From a checkpoint of a small segmentation model.
Training: soap at rate 0.0019, 6300 steps, batches of 64, held-out accuracy 99%.
Data: 295000 training examples, 1.4 epochs.
Rows from block 1 of the decoder, named by matrix and row number. Rows with one number belong to one attention dimension. Each number is 500 + 40 x the weight over its row's rms, rounded and kept within 0 to 999. All counts start at 0. Numbers have three digits each. After the name is the row's rms in percent of the matrix's.
# v: attention query, key and value (stacked) (decoder.mid.1.attn.qkv.weight, 576x192, the v third), inputs 0-191
# proj: attention output (decoder.mid.1.attn.proj.weight, 192x192, transposed), outputs 0-191
v.95 102:504449548513480561533462451496457499454490491441456588539481515521469533501506497520501478500464534472496507513494522474456470543476530459557553488492487443510452511432520474545525480455449458497397536526531450473486562527507554516510506452479471390529602490430503536544515505493530507489545543520456503473471515497493376487485458457497539536548492459574480558494422530457521532573441429499510453499559479565525504426487468509574492570505547561558468513483442423504513477481491565590528482552462457544503477481507439469479565481523455502505513514488547540550489540450572478505
v.96 094:571470507529572465541579528523496481559508551531421511487475527565549519560545530551555532510478454601539485523533489542522562466452468485466467435525509497508543473543482504526514522496533507509499590437467562457474533500495583521498513458486544488562513567526442537541538487503491538495582467465520502596517465503461517537516468507567464496499477508534510528514502542422442496506508478531518539523408506576543538491457481422482495522496523510479500571519431479487443643534483491596484472544511506448495497474529497487456515458463467503539511495476475468528591535420483512516
v.97 106:581465483482474568493450498467462482477468525496471495548439555522473540519442504512460541453505546521524513483571491486478548478497496467505531544488516516475521543552434483525526518463472523475465470421467476621450531473569580520494553567485469465583480500644483434516486563545537514504550487497455505503488484536509459490435560528502507493496539514503448431474477519554501524511593520488569509486492501515457495464502423441480527464439545462520464518419506494445446466566485512523526429582442509491517511494535516455554501444489517567448499462462472537561473513411484510481
v.98 099:447569593459502477539488524506482461545515475488465527429587499513488488426498472487555527495502557515488462490498460490585602545484538472487516520544485419546437537500503467507497461493499453496484534543454445490504493508491449546527532536553548535450506511372518470461495521496506549448482572536547524520431492445501505499582530476481486513521489488555581542517528415562539493462551467504463468588484484506435449549464526491488516515511484478511498451404560461558488502559523482562602524463522442487475468507454398462446493481474502549489530523487515532450492463496521507501
v.99 114:469479504490482513476496467502517500421529467438513464537469577500450521493476541531455513515471481462445523542528442474447477501437489525507527505601417468472483434527477528578599486488472431458398441518520480520528526517462490529500443487533499484426487510489518466504444535550570453443485523418526489431485532464456583520456463508497472539544528540556502477521450574489505465541487480503474463512540455446539490485524437495560489477519537549504525562532454438486599499536501541490522480494550491566578480465534482560503547546503471560548530462519563552456462480549429455490
v.100 098:520492485503496516515460531497515440468491501436506476470425440548563552521517443465526471530521491514494492501513487483480487528467491531523530454518436563471486526565480468503481468511600580447499572476554433530532536496568551536482519495509552472532505419556422517483483517486539474469553527498495444505502494588496456527563467472453509484476554525477532511419573490540502517516518494499437499510611533481471564486523592473521456457413491445522414503469476480517507468464504442451536521537487517466477490549452482551511510532471482490528478564425474519573455527401610487543
v.101 088:440495477530496497489484514438451447498512511471477458505470455487470529489524565419446478520554516515413508512589437484495463468483489606433533401517560558455557492541492479500488561544466535516531505494511506558499537521485504498480485525542520455512433481578517445505496477459496464562502515486473411561513511525482479535482509509546558480528548519499500521543439508492554520521552502471536516508506457544436496545531432429517467515450518477583520510396494505538512489514504513563447526548500554464500455426451426450521492501524499515448399499568443482505562578499496593504
v.102 095:518433493563516506538542540546521511512479442522471555556495472509537439516476528431462540565550479537474457529490535452477505520442497498507474481479526589547464543501484507513475489534468495495477569505460490438554487453503491523518580491489442464505522492486417606505526575476503562488461449526508523548508469458521432514545527495477530520451461484444576485425461448453463526502480485457485559493428509534501479472554420545449482510489460529580495555519470496435538509583416423487452503456482481463515585508539548463511513493561473511411503473491502492482503573535470402538
v.103 100:469478464425448511488470455432534501550524439524495510482518515467444418542531494456475525499464510502439497548546462478512495561485544539472468513537457452517548522556486520484534447577486446468492476495566437480508466534475417523533481514552486462472482471498509472550439481531451457570459501512528547487458463529566483473479471519511535479444485530510528515532417415583467479462463514518414447498551513478463533526533457532449437480505535542580479483558579540524521453507500484448504473442612478496532443463474460465458522612521472440473473508442518475444539449528453522463
v.104 107:465464547545513488431470464509607534506529416535430466499473507425466438442526467494533528500464470466537454537495464453498473540485531553480491474480494471549549536526488549474533554490518449470466537523523505548500441520438378534554465488485477466527441397470491576478427508517460504512504523539525482536487489535548568580458383444440468478506497488507505522504513523508472440500480507531482466524481504481531520576582510496549490536444518520527467473584578451518546594486531507489509513440436555496482504525479523485486514591478519491503532521495539434470559485519485527454
v.105 107:551519484539520510486506491426529488596545597534530433502516414503477568473515432556438518486575566529459489490487503539545497549480522523468465461429553522525506491531480474518497458500425506526428461530468565457503436481482515487442428529519458594515475462510488463430520428464535515543521449481527528478556480503484496462498435448542507479543452487491462526511478459473509480539463595483536536438487454373541501481525530520483514527498552496528509472525454542510550579445469470502470494503550542422466457498503506460501510587505521485473461529546514464505407478526519551486
v.106 106:487525512496519461465508499573542525534507487522420450459519508465487452462569506619495467522499502424436500454510467451419494531512497513563414453500519484513488551525517505501525453518489388510456525474495528447518465489505529455512429442450469498469445477448588531521489505512521479481537501486601487511455492550560488513491526526536467491520524520476476523514497523459506451461536531497449422576507564469546482495503507473491412552489542595489505532545516447506517570481493523518438498406481518468469481517550552457471534572482430402518520472546585469483541518476469448463
v.107 097:528510507510573503506445510571531456568412481521542559546492501596558519457463480459466504528480549541491489484494461462518496599569534503456473505518517479544579462478476475444547540490493445567526505443556481505566468510492516461507513491405463494550425494519531544465519448543527475511420430455519502544527522484525504531456547522552450566490529522499528426475543459506480506538541523532537501506535442503484473440539482527407549531493517460468410483561447577469556495516484517486506450471437492466494407517506528503461516481562530481479454463399538517472463545511497516468
v.108 095:507549521471521556423537534428465528469511517485449513476502483577504508521426444499452561513516500466500523515546492429568508471455480428561543503515495490458483496551459523546457522559566588415417504525431428557443486529564441583512534476563474458474547508494517462540488532463443548489556521494481545511442497515456489463533487508457576477537489473532503478465527505502544502455500528465536448527482548488428501510472450468548455462420504494543476577406579500564553475518557531531510425504465507478470486480464485512549502486513456527553504522523473513468561494461534490566
v.109 105:484519500555453464545467549514473499471506498534503421425526452439514495437503522459512531579450525518483424508503431531446472494539467509537491491485501534517452538479544499424585492486535518515435564483502483548502493492439427503502475486438484507494502492418613501548446467517496487492478539587484492533499521520527474544479356464471516490452523494462525474550517471545570488491466499504438502559538497504483565544495534494457512507459533501435490461514528486476503526433381498480490509397475544516452520560525552414490455577531506499541466519519515529517466574487569490492
v.110 097:470552463470439531472498482462551448432530540457537487506455502421513499495425528474547475435509483471562582492514472419432497511515480430598481518536439518483494501426516536505566492510507491471420476497592495544463475521548508484508451517541509550488545520524478448513555492511463497480606546413503527394489545480502494525521529570506498603511494523538453491451494587533509463523454464485520478528553519425414550469517495505525506477540544497490511499536536456558487459432527487545541471513442477464473522510506510561512423518499439497551526484476504546534457454487464532529
v.111 090:556516526489591543499544428616475569505493419523460539452541493504435456379540464597448574503515521445509506519586543588507532460457482528474488552501489484570477497472476484542484484503512476525564512468484489476535493576495488487477534488509489480525552516524518539470474474509489564515469486510551474577445475500549454485503472532514471498510467480482476499466472437445508500507477517561495464494427568601574484484518480514435508461575461538521540553469488540474468549544447466521489510516504522497517492505544522416492541521512537468528455545464492403493561572471490475495
proj.95 100:482430489511498493517444557487508542532432506569502459547473486470545489510471503489532554501573455581494526496520484586538505364543492466477450468507451527487527541519464546496492529543541514525531485532448473478537494507526549531463481474469507563453494549510544526473509477499494472486436446488552575550587539478523511581508502541455478484487514521495505474475508488546459507587445529499524503537556461462517450583532573482508530483511415503490434464535545507566505525481477495522490508460584408525512513541502583568479528435622493542540545516494456481469559536504453441509
proj.96 101:452439461554453520477536479436560501471488478455573503543479482573437428475415473489417550482498520458458455489467539514479489593521509541487474523486498416511516502505499515497452463591490458513528514535467563499503471504477476521466550562519411476577481462523472530483470470496482366545500532474469479428516485535516511462465494517503498489476515585509507530478590541497512465542512472482450521473541449521498499447520503505450480461521504548487501412466583549557522534550446535516514566543538445525525539509509524473576501476522504506451516524466570545503402486440539541464
proj.97 116:474476603436463437504519535478521464524545510485476485467481488512469420521479491439509503507450454557472498516412488472607467497444443474456551494440446476510482430503475598521374457563567497508515554491545472471489491516467506581511466480497493505477490505477426481451530521469537500538488496524553430480536500465544492493539449505481500564491488451455476578523496510477495515522531429547520576498567546559507491495483512480541520524545521504511515521578497511512575522548527509519509568506477534427502566555517442462535527474491532485607556516508559407457520540517522514502
proj.98 105:521530518492487529433567476566497394531465443459503450448493520409502478540523518455511534488480452484501533524520470552451478467496514460478502410473534554521480472485545508505469522523460557540449433473525534494460536449541491478492480433497442482497412508533515514522458497465459539532515518486550373483546476523473548517458482516453488446505504526484463572484467476490458544545493567435529506474513549460533562548552485605488458501623499473495526489493506527467483474519499512521415534488518527552408478424562516533503514535491539455520539438537444537539534575483454497453
proj.99 116:505533585449476445522450486529484518511492459438444416520510398483460432532485457542455527472450533525527548523573500499391501514432514466471504573487457529495477537498537505463452460432541477494480481520482481553496456532428457520554475506506437444450499432471461528506473456473518456533602550529519495526525512469512465540424452529555432514473546488406456447532476528558518554495551521497548489516445523470515509447529515497474439431508450494528418586500510477503498500461477494496503435484525484429480549509412469528483419529521521496531491494512454495470570507466503524501
proj.100 105:428465535503512446505578465552533516518484425563512514503526531426492493564512502496523503485518481440525474485473497435541533337475565450499509451502466518544513463486480531541529579494457522502532475467464490466477538520533538529476517553547510513473542548471494444445541518490446446572563487572460453499506479526476439530456532537518501519483445499491501535551457539548480442533429483563522477469503410505458531489444506567408543534598511508528511476522475464454514544519477477489478400456482492511490454564472435507440477440537548494509496510493493454500500456550424493471
proj.101 101:578454522494443502493479505497595519449530569568507467512527538542487476557461442515507550537463468527535479518489464511553535489523480468541474467454474434521485475514577441515491478522547520468534472487486501479522476525511539471490463446496464552521501526536432500443474519511592516507452366520524585513492465452493551462496487443450446573432499491548426481515457475490524528495501503505500543471497542392573488515476564542491565473478520481528414414486499515540545498491549503462446540495483506500499492614500529480532555419467464497512546437528550561553461488488546496456
proj.102 101:550572487488504479441467459477461498496507532433540548495466473448492485436533479572504469501496572451475510481528517521504479506520466457493531577423446491485597491510487508465482495557486483499508517531527567506515527537467544462432488540485464513552543479476451487448508563484446478517526552490506461540443565545442522456553484500480485480513501448547572504589604504527465501500464428568514471480568451599500506501487558473603470525545481460423514447514483451490451549457522502506540567514543493576497434547508475500437489495429557548529532538472533431554506453493540502497
proj.103 100:556538468473475414463495597514545461454463507501539501494467533501552527500569543524477470494544463551544581496491503515474457473547489513513537483553516521526414418428567450533510509442509553497478501539450531532492517475485533438547473500515528528485545550503459443436470535439546511544498513543468486505530556469469517507516532533504448525489522433524457458520479510478527590406525533480513482483496498438446509472510512537388480462483451415533487559510452528461498450468527448483419538525480573479453526541485517463472517480444556585513477473596531501488524584455513446497
proj.104 101:456492522483564527528454495499478498467494521495558505506529465479531504556525501437526510567539488530442474493557560549453481483474488532454486585557546563445557423447503541499474513492475546529498460537454515548500475550492508414458451490554438519472574562508499470552540510524531484468517573480525525482624563478552488523514581515536494536516512505527472476550516472485595537414520556537506571468559436431536491533536519475477484470526466481435512538527455528472502455477573520460440457512481486469504496478570433491472529446536475592590462508512477540548515481505511481547
proj.105 114:465495492530509492533454498426522594453464504549398514498438469519511517533476558419525486561567442498496547460523494489469512454510429510482508503494523501504528534497532439478560543479509529520579478478516490439470557518554510451529472519469483476512510495499472535439519607539479491489464483479510596610473458439545519516521553447476485547595489475487491419498481498531496549534530478483420492556467498487483526585476533453438524514473443547493493450469512531514448534460538466482493466478421457549518411522490522536498576438533545543540497486492513549496566576481461464516
proj.106 100:538450477558454542492466525443530484516489530522456476542558486584553513591470524414469549464531485515503543501528574555560476570522551502477515545574513453482437466484551454500440524529551558453608491476428485541518522513454495461515559511495538507521532463532474525451503486488518479459412495435468509439540510481515538483531483530501492542492505529490447432550519542518518478486476499502509478523512441483477525463541538536443480493538506455460468521489483542484491500584528455447524456538460531435587534394538496520535492496514510547490428502502378553497471472512530595522
proj.107 104:561459482487496453513550506414399559457529547555523553436493444454481470475464469562552500518599418493477424556500601499540518513471432495452512498470508501519528477539394536495492462487511556448520498505494540505480489416504542504457470497562460518526505456499492493544561559480466544512471546521507528450551520440498544494478482424515505448522484503528512476594487431465516515488514574570485507498557514441531502584510498515499474520476527557509490534500540547467480566492563441503466521496550503466437554570565501524546506507474508522496537499552492521480539516557455516585
proj.108 102:478469483500476482526514517599604507475499434507484459517556580427467568517508525467524539437427410510501474525564455514449473559538513539523550539526448510526476479503469537498515555525480459488514410530505505449503501532501504467516502498533532535515485512463476560459450459509479425530504485455515461493553462510535462573521488515555482510386525484462487491452503549522464528565502400470470560464492518503493481499478572474416583513547528492447528467532466518453459481526429545524485472464569573534501480454420436522489497496521487517544495520481516517584498521404553491458
proj.109 120:509568570512540521551383456472550489530516524578478589558527500502567449502548507493531545511547559483568483484531626470549559473512581545497505519440509536528494498492536507522413559458473559539508494571508489517499576525494586513452530512512549470446542518555447462497585502557525430482513412485520559532476503519471523516543553487490428576572422460519514466480455496513513457490549499535491518526542496507511483540457450539526516546483521425521556451456481517499548494513563496452477475493455470515494487538459472501501502440505502488431504508528472489498480481465453501481
proj.110 095:477461530471481471603461490551519528553457479436466516534492537539509565508554484585479482516513465514551505544470546451434477519537551496485519577572475554480407529521420492532467529486562483476502540517519504445510541492473480521504567518572512508496470480413491482541478476459449480547469613581462486493466451490531443467509476506552576526509486441427463528455420533528503557478476521514525464458442527590476457468445458516491482517483527508444495543512489514503451505516486586430500434533480538484480520420484517490575472506504485537504489489520504491471576422569511467517
proj.111 088:504494461548461472443505585483564438530574474490510486534518494556496529530510511474498458452481554560404483467453495549499491612554496488471450463470551446505559482546587471492445491576543516501470526475508572512538530471515498496485474473508467586517447437486480550500499552527507518459431466472469488418483493554511494448558543490431533491506554429518542493458571516535441483438487466495516505512505463543431537548534497483539497519506536437428516528479518488470506531493577512527460557530492508470596485488512530432594468502495531478542506589508528542517450529488574537497